{"arch": "transformer", "model": "CTC audio transcriber", "dataset": "single English nouns, adjectives and verbs, spoken by a formant synthesiser in many voices", "train_examples": 78125, "time_shift_ms": 50, "n_mels": 40, "hop_length": 160, "input": "mfcc", "spec_augment": false, "win_length": 400, "tokenizer": "char", "vocab_size": 29, "norm": "layernorm_no_bias", "norm_position": "pre", "activation": "gelu_tanh", "mlp_ratio": 3, "head_dim": 48, "fused_qkv": false, "bias": "all", "qk_norm": false, "parallel_block": false, "inner_norm": false, "subsampling": 4, "layers": 10, "width": 256, "positions": "sincos", "init": "orthogonal", "residual_init": "none", "optimizer": "adamw", "lr": 0.0014, "beta1": 0.9, "beta2": 0.99, "eps": 1e-10, "grad_clip": 3.0, "ema_decay": 0.99, "steps": 13500, "batch_size": 64, "epochs": 11.1, "lr_schedule": "linear", "final_lr_fraction": 0.01, "warmup_steps": 400, "weight_decay": 0.06}
Rows from block 6 of a small CTC audio transcriber, named by matrix and row number. Rows with one number belong to one neuron. Each number is 500 + 40 x the weight over its row's rms, rounded and kept within 0 to 999. All counts start at 0. Numbers have three digits each. After the name is the row's rms in percent of the matrix's.
After each neuron's rows are labels from the 100 clips, of 14976, where the neuron reaches its highest value: "lies over" is the class under the peak. Only what is clearly more common there than usual is listed. The data: single English nouns, adjectives and verbs, spoken by a formant synthesiser in many voices.
# fc1: MLP up (model.blocks.6.mlp.fc1.weight, 768x256), inputs 0-63
# fc2: MLP down (model.blocks.6.mlp.fc2.weight, 256x768, transposed), outputs 0-63

fc1.646 099:471443583483493436464437568506577443432547499523507513554542546459603513528499418499463449486505514514426448511462471459456477473495518508503534497515526507458522472485553522504484548466475493
fc2.646 095:479557431507522452492498538538500513514532495486540464523504537542494524459523567493515497467639498495469442509443513464477508508511571496453475463549512485479427416482460482529504522485546513
lies over: /aɪ/; /f/

fc1.24 097:481540444486520526458416437566463497503491544546551511440529483468466554491488494447531475493539506472455517485467605457475540421523540495426455526438531438536514578528514512479539504449480430
fc2.24 094:479459464559438489505502484484482511528445488511488522503519489574503489504468478507548458519501466419474444595469496464496406451445523490486603503523465542484495470520484484510533487531553498
lies over: /aɪ/

fc1.42 095:514505472540479494476508462531427564512478528526506465536454551508503478537542433542516499565582504498444478472489515484564509471467438540447452539484531565550496523424495473544541548491491485
fc2.42 099:475550469537532501394555568488509501536441503529564524596482525469418475492507469492517514452519432539558543507494482412491508458465488543360494506516532463462464517532470529517539601484548499
lies over: /p/; /f/

fc1.165 100:459538533467498464499478512506445505479533556495547519518468554490535525475503482472452524519537496512404482451497448490514491458456433471485409485527493519542500550489482502531529490530509483
fc2.165 098:442522517617515511526444559468555536444500472487469507546446558496487496479474495516480540439479463505570514427530455501562503451496487527455487560510425504447522493457515544491506444545457530
lies over: /ɑ/; /b/

fc1.20 115:473481515506428456460414456503549448462457564481591545543527551496549518481498469451467414436465483515509531520441444538477474517519505447467533509518509501487500528494558506508460527472514479
fc2.20 125:575570440513544418414476476536445459570496563454628475518499473487534573469550498448558489522469491517535522417442521522523476493548555477464495538507490447452461548542452509480479516457472498
lies over: /ʊ/; /k/

fc1.416 098:520516478536452477472440539450553448471549498538590534536564587496601500530525517548516488453476503513465443506500473452492505487482455516421512514595479487521511490524531487559515541520473531
fc2.416 093:476514479497595482499464509538483486556530492536521483472515453460470502481507530458448499485523516565553545485514528473548573570540483507520526523505441511463504532505473516482502469541478460
lies over: /k/

fc1.284 093:515464488495532515464435432501497503524541541514532500535446499468521464501473516493554515484495608459441442457366546458533557516517567551491464512473555518498482469502559534475497526460507478
fc2.284 081:505554494436533436486523514455446478504492559436492522399506459482510542475493483525491525556471540531487503477518462527535454434487483443440512440501521399543446555539444529462470516449427520
lies over: /ə/; /oʊ/

fc1.513 103:482510481489525511493468487534515518434569464518502484534475518472511463538455456451435575441479523484502531497495570519509574500564464523514470493455510510459388578443508509458464509559551482
fc2.513 105:553523492537479492507489503489468420525485561454559507524548502591480540509478450511564531459484468509545452546559476519531495474474468491445579452543502527514492453532551498525504427541475540
lies over: /ɹ/

fc1.602 109:496386502538533504484460516495497463548518501477520538561474534475498476579528423496421514489545482545531480478468493458433541536440524545528473496523498489517550526404580404551587527449529473
fc2.602 124:539516465547548517455483499441473461479533500481497477549543516507459507477555466494476527514537503517526503421498481448542599567475550523522464521527423498524549455467486464586477567530458552
lies over: /ʊ/

fc1.720 095:501460537540525467477507471507560505506524549431475529489490497495556494466456501472538507496509518487558509483445457449494504493503473478483500499485533454532509494551536517462538562452461490
fc2.720 093:549460496468426475483571491498521554498515462513473458460515473480492478473525499483453504509450515498533547435475552534436538566527469388500467476476526548501563520530580439570419550505497528
lies over: /aɪ/; /i/

fc1.62 094:491494525414507557473429497452503535466507476556528558504468585478533571564496458453527511531503595415539539428475489473433525482503539502547548450433559548481503516554422502467427520491530495
fc2.62 083:512574473441580453494499496473501509581496529451528429514428530451497447493451503510480465501466552564545553435490547472530462512490464458491441500508422484540509558506530557443522473560476469
lies over: /v/; /ɝ/

fc1.507 097:526488483456506449465502437484523428485586522481510470493485476474560406521427538507514501425549582519475429506498484478522444539533497456504460515540535498571538483457494545466565522446476503
fc2.507 097:534446533542468494498515491395500507495445464439506506503535514507430521480615531463569466477468425452505523498520521476498571473456487485460526460504449493492513571555521499450501486562538500
lies over: /ɝ/

fc1.291 100:492486546483560510523539470449485540523490500496416437525461487456470520499490441545461515575500524520411507444531476485476535554447459485476471523508528529548554550468483516485521536505507474
fc2.291 098:506503546512555517480553576494467544501458492513494505494561522476461508567513465517517490486458401491517530507522521511484462460482438502470444471512477497464492550548451509451559479471572463
lies over: /ə/

fc1.584 103:465530538498472449430388597515451546485516554504461552549513465463489468541487495470499613526545530526489427539542566526427488474509504553523485490494509468465427488458499510465565546525529450
fc2.584 108:480512459573495537493416571510539507477509508529439567490461571490554492572469446470462612520488492516529452548520493482472426498546518466504464496528472475448514521427481453491490412517490496
lies over: /ɹ/

fc1.248 096:468436513383540516541511494474574496411553558513581485461551531427520563506450484481449495441451499444438490441497480408500557487474504526573570525551516431508475451447510536513552548447469494
fc2.248 093:494442480572514531442453467485460530445571502530528513518505491567505518422481429549537511504461489483507452483540525427509486447440469612493578484443497488478483517463563471483499591553508460
lies over: /ɹ/; /g/

fc1.294 087:495467479502510543479501461501496553473525513550499544505496477475565485495488531523554464474407503451440537477517582544467451544505404503560451485463524495466546504556487520409480502588515464
fc2.294 083:483503429512551562473452496497489461513537521506556484512507522469511508528455493480509556468618533509539478515547480492589504501521519414560469539452481527568500473437499538549486527474454543
lies over: /ɝ/

fc1.423 102:465445535466491470478485505480526494583449543521563522557501482456504429539524433422485523539595492562523495547507501435465543509465487407495501448488491542545528508477453416526556510470543476
fc2.423 101:512513457493562562489488471569565451479551496522547525554532490506539552496530522502436526469561469536542468430498515479509537575528529497538488564531508574508487412448501478576478485521443530
lies over: /ʊ/

fc1.413 098:468512528495486446451506427466454465496503526511467483498572543495542580500491465442526498434495534461449517518497470473478551439515522556474522528442506448554476514534546562501555576474525464
fc2.413 100:477532471474510499433514572479498534533558577527465460460477532437539518522523448484519509476538507554576568420446517502476576530486529433493477471546490470482568419509508460528521491542475410
lies over: /aɪ/

fc1.462 098:523509478439452597486530593495491472544441535535442545543451521458462512449496548598497533522514501513420504495444500514542496510465523449513475452513501500518573490520538489480503513507531525
fc2.462 096:524527449531605495475436441477510507457501541464532493558537464469481462478520530448478530495533545559506513501507495458538541505554540501522511561517525374518471451497473558529422551480484474
lies over: /aɪ/; /l/

fc1.96 093:472429499461472481465436455520532511482600506549479506491523493451501544540523506483493496448517572426432463423421536485477506448492477484506476493441578493535536501493538533425524545483496444
fc2.96 075:465496486471496513502516437499445522480497495477550488473536510560492511479490464443530524496496496475471477482505497401542452469520513533456550474543540467476534477528525547527533533490531463
lies over: /aɪ/

fc1.645 112:511522547543473486525491545503505567481522462539519449542473540456533526455518449513541436478454534477539525529499499508450538467487415498480528491541484516517547555478455518412581489550508438
fc2.645 117:556545412491494495536511519468483511487549504495541452513488512579579579489533528492483575521569478514632454412557545485505531495431497526507465460468483579476511469510466448555485517511477579
lies over: /p/

fc1.609 089:461472539406504543503448496438533551483532516479580550510503574477492553490447443503521571502521510545487531451490501433402527475483495504503569555555518532518476535465435485444622535503520466
fc2.609 072:439469492557516483458485458485461477447511499481454435487529459555399549450539439497512578499473425443494459537579480455498509423536536541471551489521494521515467454440550493542485544478454486
lies over: /ɝ/; /ɹ/

fc1.426 099:423521515531522526524485449472486552485563512465468475509470625510519511528475402468451582501461469488453466446501573458423506473502506516521495483475498499487405543489502517450517510519567521
fc2.426 100:608449500473503518439503549480516459497480512520598478444497442468503459498484458490513520554556476540538494564547448532553510509480419447484578493488531496473499547522498502491513530515479515
lies over: /ɹ/; /g/

fc1.505 096:368476490514559493481397389506521489544519538448447452478500497411475520549493441461491527484518512534473484461474546431523584489467477506481489481492525502484517520464503555458513517498489363
fc2.505 094:518420471437447538454506500519513491531500525424524523399554496588461529539499512462570527513473445425513503509508506516467499491538512544442518543428563558451499446591550490491499550458578540
lies over: /ɝ/

fc1.10 102:512510542502519481451491527463558527538479516546458503510401455397501496501508524532510478498495567526496586508481429484466565571491533599498476512549531448471435505527458466467561508607479507
fc2.10 103:449473519492424513490534548490549520533471490543497597559501600497534428538490471592510476435513501527570459575458531515480489485455499439502536418481512577466560432507513472515502494538529489
lies over: /p/

fc1.412 095:525507503418417494471485430493472573438541531559559538559484528510540522474493498479514481529513497500467504460452522436520410498409481429488500493483485499515505512541480537536518529460513417
fc2.412 090:528533458451531504493510490476473430503477539410551516485528508499427520485485535462535475513514549502510438510486476465574447505549483456480539472529522449485532544414530539551505475559451599
lies over: /ɑ/

fc1.243 097:467519499473489471482552476482542455506539572540462444518479490507476516527454500538553537480550558512453462525497516509509503492495552442489466472469449458497529560516514505482480507501468492
fc2.243 096:570475463538529510515552544553596503530496437586463421511462449506465523483527521459542516510492519547525496513519501476486492535535552473509486471495526469511526481432500490541471486473490513
lies over: /v/

fc1.332 109:513457495531497557502409530493536457415500464443453546539460503448511455543502559489511508443511463406543548487435489491443482527554506548525489507557515478442463572409503490489531528533504489
fc2.332 120:499442535425410518545543431428496507443510529490437520522506556508535467451510457572480441545507507488452459478486512568473493567501414532578556507503499520551593469497466478464494506502534497
lies over: /s/

fc1.739 105:486511457517491513493511570457461515499461476493467545526471537509527462571534524519469511417559495506519499496481502567494510530453454465495410547535471484495528503410519428450542525583531531
fc2.739 106:463550498478502529550509385490435486495526533450536420482506504544492567443518517461570504502497489455538538421497503471523524542497561525511513443476501496532504519553497566533451537515464526
lies over: /s/

fc1.83 096:502466543468543539525434484556494471554540515504491532471468474467458448541548496469477532477502582544463516482482427459502502552551499512526475527537508530588567495502505511452526569525514467
fc2.83 095:521524500476545475467522513416537474509449585457507520528486546493486483493507512537545449441463503516483405500477467498457492507471464524405495594529488450531559537571524575431493555497476626
lies over: /ɝ/; /ə/

fc1.500 109:496484550487474456472427404488520566512494531523468424444455503480472507505471540519570484476599507477501440513530565540458499522510559510450465467455532458531507546542455481446498474526457466
fc2.500 110:529461540528529580537569578541508543511411431552409475570432510501459494465507481594480513492531501550567512510505529473442482493499562487487515470530523500546535507490486445463563536469490462
lies over: /v/; /ɑ/

fc1.402 107:441520509502512578496466463527486528450563497450481455534567504530506529468477444487503557467543449423487497544531471528536528512529546536492468508425520479566455481490518555551469508539447497
fc2.402 108:516508498490534519503506515507517562535463478519495552526452551484510448511505535525480475506494519550565537531484543538460513523529522491533519541515485509487469519546480504456548428470535446
lies over: /k/

fc1.271 095:519513532489465507427493576475499506546477575472505487504502510542517500552495444580466520459542474462537481454443507465417384467536515501469545436452529508524482479522439493496540558446550459
fc2.271 100:465421518573452528459523556496475581496507448565424497532466505500474406513483503556465504477506483492560522562559454544433492516508510514555405517436513529434536527521532446461507561514545492
lies over: /ʊ/; /aɪ/

fc1.567 102:528478504530533453487423445552500547459581564485534484470501538478510529516484507433516532519576550516417432458462505493505570467538482559476457501487557502487477514397549473478545517523462550
fc2.567 103:517473513440496492415489461463471481486476522444526522468527493510497531488567544489518526462488501505408426516520471494538453420478449505449465537488583470534473501489537485461435601485499543
lies over: /ə/

fc1.660 100:460481485533541455434458616517524498471531472498474549562499550432555489542535472517507503500489467473530504543503452508482526521449527498510544525474528521522431551517505473428533564448574476
fc2.660 099:514403436547492596465458468510556538423546455529488550512447457521517449533433486534442533450504460423485498502491470488481469519564548507582522563476508502423508573406586466532475514506528477
lies over: /ɹ/